A small segmentation model, trained from scratch: encoder patch size [8, 8], 195000 training examples.
Rows from block 14 of the encoder of a small segmentation model, named by matrix and row number. Rows with one number belong to one neuron. Each number is 200 + 20 x the weight over its row's rms, rounded and kept within 0 to 999. All counts start at 0. After the name is the row's rms in percent of the matrix's.
Before each neuron's rows are labels from the 100 images, of 14976, where the neuron reaches its highest value: "responds to" is what is common among them; "peak on" is the class under the peak. Only what is clearly more common there than usual is listed. The data: rendered scenes of coloured solids on a plain floor. In brackets: how many of the 100, against the usual share in percent.
# fc1: MLP up (encoder.blocks.14.mlp.fc1.weight, 1024x256), inputs 0-63
# fc2: MLP down (encoder.blocks.14.mlp.fc2.weight, 256x1024, transposed), outputs 0-63

responds to: light from the right (51 vs 25.4); dodecahedron (42 vs 12); largest object: dodecahedron (27 vs 5.9)
peak on: dodecahedron (38 vs 0.7)
fc1.348,105,203,196,195,200,186,205,200,193,243,178,169,170,184,209,189,175,192,201,218,182,192,184,182,191,192,207,153,167,201,181,189,219,221,220,201,212,192,214,198,168,206,155,204,193,229,178,200,194,159,173,188,192,229,155,211,218,209,235,217,157,222,177,191,165
fc2.348,106,212,199,163,215,197,201,227,194,232,155,191,214,196,199,151,170,217,195,173,167,195,196,191,168,170,198,219,191,205,208,225,203,202,186,212,187,199,210,179,201,204,207,199,208,205,201,206,172,189,211,210,189,227,190,225,205,199,175,218,202,202,175,199,165

responds to: light from the right (57 vs 25.4); grey object (46 vs 22.7); cog (39 vs 11.8); its colour: grey (28 vs 8.2)
peak on: cog (25 vs 0.7)
fc1.229,105,213,218,223,202,200,213,206,211,208,191,178,197,212,220,230,197,204,207,255,224,195,220,181,212,182,222,218,165,196,161,228,180,213,187,178,189,194,224,211,202,193,150,180,209,195,211,217,192,208,194,213,228,223,206,181,205,224,194,206,194,158,203,208,199
fc2.229,097,206,199,234,182,186,180,231,213,194,205,197,175,189,197,183,180,236,209,206,196,219,230,193,229,202,193,162,182,197,213,183,191,209,182,218,196,189,206,189,192,196,217,235,196,207,184,219,200,208,208,209,194,212,217,213,220,216,183,172,213,169,217,221,175

responds to: light from behind the camera (64 vs 24.8); bumpy ball (61 vs 12); largest object: bumpy ball (29 vs 5.3)
peak on: bumpy ball (57 vs 0.6)
fc1.380,089,249,225,209,201,209,188,221,232,224,180,191,176,197,242,198,153,190,210,205,181,205,215,182,182,176,192,164,210,203,182,183,194,201,229,181,206,198,202,228,213,218,182,217,221,182,174,182,196,212,160,210,191,206,213,191,207,209,157,208,173,208,188,211,210
fc2.380,088,231,203,217,184,202,208,222,203,186,190,175,184,196,187,216,208,204,209,221,197,210,183,186,164,205,220,166,219,182,198,192,194,244,196,207,218,153,233,180,184,195,187,171,181,188,205,210,173,199,206,232,196,173,189,212,220,210,203,160,180,216,214,205,220

responds to: light from the left (75 vs 24.5); sphere (41 vs 11.6); egg (30 vs 11.9)
peak on: sphere (34 vs 0.6); egg (27 vs 0.5)
fc1.146,098,177,251,212,217,198,199,211,217,234,230,224,191,183,223,186,220,238,218,200,203,218,167,189,197,197,217,188,200,178,202,195,218,231,220,190,184,192,200,172,202,189,189,194,175,201,189,198,188,169,208,206,165,213,188,228,202,193,189,180,192,221,237,196,226
fc2.146,099,204,204,179,233,205,221,178,232,215,200,228,207,170,182,227,234,206,222,197,202,208,178,198,168,203,162,229,179,216,227,226,216,172,166,190,185,240,171,180,229,180,165,212,204,215,204,209,233,195,217,187,222,198,208,201,204,191,192,208,235,188,219,213,227

responds to: spring (63 vs 11.8); largest object: spring (35 vs 4.3)
peak on: spring (47 vs 0.5)
fc1.41,102,191,198,200,214,236,175,177,216,178,224,185,207,203,217,207,187,182,200,238,210,190,226,196,194,169,176,189,193,182,197,204,194,201,245,231,211,215,212,205,185,212,166,211,253,200,206,204,208,159,193,201,160,180,197,155,179,230,224,230,172,157,209,202,183
fc2.41,105,175,199,193,204,186,213,200,200,197,222,228,195,189,192,181,188,204,196,206,197,191,191,204,200,225,208,176,203,169,227,188,198,209,170,200,207,228,174,178,209,195,224,184,222,205,182,221,198,166,222,189,164,183,184,213,236,205,226,206,199,179,246,171,166

responds to: spring (90 vs 11.8); light from the right (63 vs 25.4); largest object: spring (39 vs 4.3)
peak on: spring (76 vs 0.5)
fc1.223,107,205,194,186,217,179,196,196,200,206,225,204,195,207,199,202,173,197,215,202,185,182,210,214,214,146,192,209,157,226,176,163,187,224,193,188,230,215,194,197,169,206,182,173,229,208,197,207,195,188,174,218,188,227,190,221,182,234,206,213,171,206,174,210,189
fc2.223,106,189,176,193,199,217,215,191,198,210,220,214,218,189,184,231,191,193,209,180,206,217,194,210,184,233,172,207,189,208,184,218,213,185,203,224,210,246,162,189,201,223,180,192,216,219,202,223,187,186,206,179,226,184,223,190,187,190,231,201,189,201,173,213,166

responds to: light from behind the camera (67 vs 24.8); sphere (34 vs 11.6); dome (28 vs 11.6)
peak on: dome (25 vs 0.6)
fc1.482,106,174,222,188,189,177,173,174,174,186,206,185,215,180,186,201,222,209,200,224,193,220,206,224,232,204,214,227,195,187,177,229,178,238,211,193,180,181,206,160,208,206,193,201,192,207,239,206,229,209,185,211,220,197,174,207,204,194,179,194,187,182,204,201,200
fc2.482,103,171,184,227,211,176,203,187,195,233,240,211,191,212,194,209,213,184,203,215,207,170,207,220,201,191,179,186,193,232,182,204,219,195,224,213,224,197,187,176,162,186,186,194,208,194,190,204,217,171,203,176,156,192,197,177,226,174,239,213,221,222,178,217,177

responds to: light from the left (72 vs 24.5); dodecahedron (34 vs 12); wedge (30 vs 12.2)
peak on: dodecahedron (28 vs 0.7)
fc1.507,120,236,182,207,173,187,207,199,204,189,185,193,194,196,196,185,203,216,209,193,168,232,171,172,204,203,207,193,195,217,208,222,196,222,193,174,191,229,178,224,212,212,152,206,181,207,215,186,211,219,186,193,215,210,182,236,219,234,171,189,163,184,220,184,194
fc2.507,125,182,183,201,196,205,206,240,208,190,206,181,183,204,201,187,164,215,212,164,185,202,191,185,202,185,229,182,209,180,215,221,220,211,189,186,207,165,190,202,192,206,204,202,200,183,205,219,184,186,216,208,204,216,210,240,202,224,190,220,182,194,182,186,207

responds to: spring (94 vs 11.8); largest object: spring (47 vs 4.3)
peak on: spring (83 vs 0.5)
fc1.433,093,205,184,171,214,199,196,208,231,183,210,224,188,194,244,187,194,188,196,189,213,171,217,232,196,199,217,193,196,166,229,194,222,209,223,217,220,232,217,212,172,212,165,212,222,205,237,234,202,163,215,195,199,199,196,214,184,201,197,215,157,161,205,190,174
fc2.433,093,171,188,199,191,178,202,209,200,203,204,248,234,201,188,187,225,209,200,202,176,206,183,185,195,206,207,234,185,208,198,196,177,211,163,192,201,222,173,174,208,211,203,191,210,182,189,223,221,176,242,205,170,183,196,218,216,207,172,185,202,187,251,218,204

responds to: spring (71 vs 11.8); light from behind the camera (50 vs 24.8); largest object: spring (36 vs 4.3)
peak on: spring (54 vs 0.5)
fc1.55,105,212,193,202,157,184,177,175,218,197,217,185,183,200,218,221,179,163,210,251,230,150,190,199,184,191,203,191,158,158,175,218,178,214,188,210,235,230,201,220,184,221,202,204,241,185,206,232,199,171,187,227,177,193,188,214,179,221,177,187,192,180,212,198,191
fc2.55,103,207,187,206,177,190,199,194,206,227,184,194,217,177,181,218,222,196,193,235,221,187,181,176,147,222,199,165,182,160,219,232,178,183,177,216,222,211,189,187,200,196,213,186,233,222,197,215,192,184,216,226,174,170,185,163,205,204,201,171,186,181,246,198,167

responds to: bowl (48 vs 11.8); largest object: bowl (26 vs 4.4)
peak on: bowl (31 vs 0.5)
fc1.254,103,195,195,182,207,179,176,212,178,202,215,218,239,177,196,172,185,218,217,203,163,182,193,209,206,173,194,209,190,202,183,179,230,202,214,194,202,203,242,150,224,184,195,173,199,201,174,198,211,227,195,221,195,189,196,186,216,168,198,190,213,211,194,215,198
fc2.254,102,172,183,178,202,175,197,255,205,231,178,226,216,214,165,189,185,209,212,179,188,193,204,170,206,233,182,213,173,246,161,197,216,186,194,204,211,181,184,186,203,211,199,199,157,209,211,223,174,221,231,220,219,211,184,161,205,214,208,212,194,210,175,202,200

responds to: light from the left (90 vs 24.5); sphere (60 vs 11.6); dome (38 vs 11.6); largest object: sphere (36 vs 5)
peak on: sphere (52 vs 0.6); dome (31 vs 0.6)
fc1.739,111,208,229,219,190,187,203,226,211,216,216,207,179,232,204,197,185,215,198,222,160,172,224,214,214,163,163,186,185,194,193,190,175,242,212,191,190,197,166,198,210,206,181,195,193,172,195,195,216,210,200,197,177,204,184,227,192,221,178,169,187,216,247,187,235
fc2.739,120,218,199,220,233,214,226,219,202,215,218,230,221,193,206,186,222,212,189,183,164,196,221,199,174,182,162,229,199,222,196,191,183,198,189,204,199,198,203,191,210,193,151,183,207,201,203,186,235,202,210,201,173,190,210,160,181,221,155,180,222,175,233,208,216

responds to: light from behind the camera (74 vs 24.8); sphere (41 vs 11.6); dome (37 vs 11.6); largest object: dome (25 vs 4.8)
peak on: sphere (35 vs 0.6); dome (34 vs 0.6)
fc1.618,104,193,185,179,195,209,208,152,202,205,191,174,208,213,217,189,190,171,200,201,173,217,172,206,201,180,194,205,190,205,208,225,170,245,204,195,200,166,188,233,172,217,177,201,217,198,223,198,204,220,209,221,182,184,200,197,179,221,180,196,180,209,165,198,236
fc2.618,109,195,195,264,201,202,219,186,207,203,225,185,224,213,209,227,223,198,197,216,188,184,206,209,180,186,192,224,190,226,177,179,185,201,217,197,221,212,174,200,227,207,194,154,174,189,189,184,201,199,204,192,136,189,186,198,186,227,224,199,206,212,193,204,223

responds to: light from the left (70 vs 24.5); sphere (40 vs 11.6); dome (36 vs 11.6)
peak on: dome (33 vs 0.6); sphere (32 vs 0.6)
fc1.78,092,206,207,218,203,184,206,166,195,253,192,193,215,238,179,172,214,196,205,212,157,239,177,204,165,192,226,180,183,197,197,197,155,222,194,198,194,192,204,215,201,204,207,208,216,157,185,195,204,212,213,219,167,198,184,211,175,212,200,161,199,219,208,193,220
fc2.78,090,218,214,233,215,208,227,192,215,180,243,203,200,203,208,218,194,226,217,213,208,177,221,208,201,170,219,214,216,224,182,188,198,204,192,201,213,212,223,183,220,183,173,187,206,199,200,204,194,201,199,204,208,202,206,184,163,215,205,194,212,198,216,198,224

responds to: spring (66 vs 11.8)
peak on: spring (46 vs 0.5)
fc1.621,104,257,208,202,161,203,197,221,204,223,173,153,221,206,198,220,149,180,215,211,202,207,191,197,183,170,212,196,188,195,199,214,207,219,181,209,187,212,193,205,186,232,202,146,214,219,182,218,228,209,191,217,176,198,177,205,189,198,223,178,188,201,190,221,198
fc2.621,104,247,201,208,179,191,181,217,201,183,196,186,218,220,189,228,189,184,211,218,189,202,189,188,200,171,220,182,209,187,190,218,233,222,179,204,217,203,239,238,225,211,195,187,223,199,191,208,164,195,205,203,186,186,198,204,210,213,197,201,178,195,206,210,182

responds to: bowl (46 vs 11.8)
peak on: bowl (39 vs 0.5)
fc1.155,102,211,197,192,174,182,208,201,210,218,188,179,207,181,213,196,237,205,215,249,228,204,209,154,190,229,201,171,182,197,199,193,150,235,216,204,238,205,178,207,229,218,233,168,190,181,199,209,211,199,204,228,185,206,200,187,169,211,191,190,180,181,225,190,206
fc2.155,093,226,164,214,191,212,182,238,200,204,161,200,213,204,175,204,238,187,196,194,179,178,188,180,148,214,194,179,186,195,213,197,172,191,168,189,214,162,175,198,188,207,212,183,172,208,210,214,204,186,211,246,160,167,194,155,191,225,193,203,210,201,223,222,222

responds to: spring (57 vs 11.8); cube frame (39 vs 11.6); largest object: spring (31 vs 4.3)
peak on: spring (44 vs 0.5)
fc1.474,091,218,195,220,188,202,184,229,205,184,187,203,203,206,221,182,178,227,197,190,194,171,223,208,220,162,212,211,177,198,222,210,206,172,213,195,171,243,214,199,186,212,154,215,198,219,246,218,204,202,196,160,200,182,221,186,175,203,197,174,199,188,179,187,180
fc2.474,093,199,194,184,208,200,194,176,203,208,200,226,218,206,174,209,230,198,196,229,217,214,200,191,169,190,186,201,189,225,204,196,180,210,177,171,217,228,174,211,174,198,169,201,196,217,200,227,196,214,213,195,205,213,218,176,221,196,194,190,205,207,217,190,185

responds to: light from the left (53 vs 24.5); bowl (45 vs 11.8)
peak on: bowl (31 vs 0.5)
fc1.751,109,186,198,176,203,174,231,198,197,211,223,227,189,191,209,224,153,217,207,191,169,221,200,205,221,224,206,187,179,196,170,156,206,230,248,187,212,182,194,189,206,184,199,175,189,211,171,250,184,172,189,186,206,232,173,211,189,193,204,203,177,246,193,134,193
fc2.751,108,195,223,249,213,226,220,187,196,178,227,196,206,227,202,182,192,190,183,208,213,189,217,190,207,212,170,185,190,219,206,160,187,230,207,208,202,202,204,193,217,196,192,184,201,182,192,174,184,177,204,176,140,171,216,185,180,229,190,214,217,177,221,198,190

responds to: spring (97 vs 11.8); largest object: spring (50 vs 4.3)
peak on: spring (88 vs 0.5)
fc1.46,094,211,178,178,180,214,196,165,220,214,195,207,201,190,201,220,189,187,188,223,235,176,201,205,205,181,189,201,151,194,196,210,219,183,192,222,215,250,166,222,190,226,199,190,219,200,203,202,178,170,211,198,216,215,226,210,184,190,207,197,187,190,179,189,180
fc2.46,094,208,188,159,188,177,179,196,186,217,212,218,205,192,205,205,218,196,198,228,195,197,188,188,168,201,174,177,198,186,210,241,205,187,183,196,188,257,173,190,227,215,184,204,232,219,190,213,199,167,200,200,167,212,215,149,221,193,166,195,215,169,226,218,186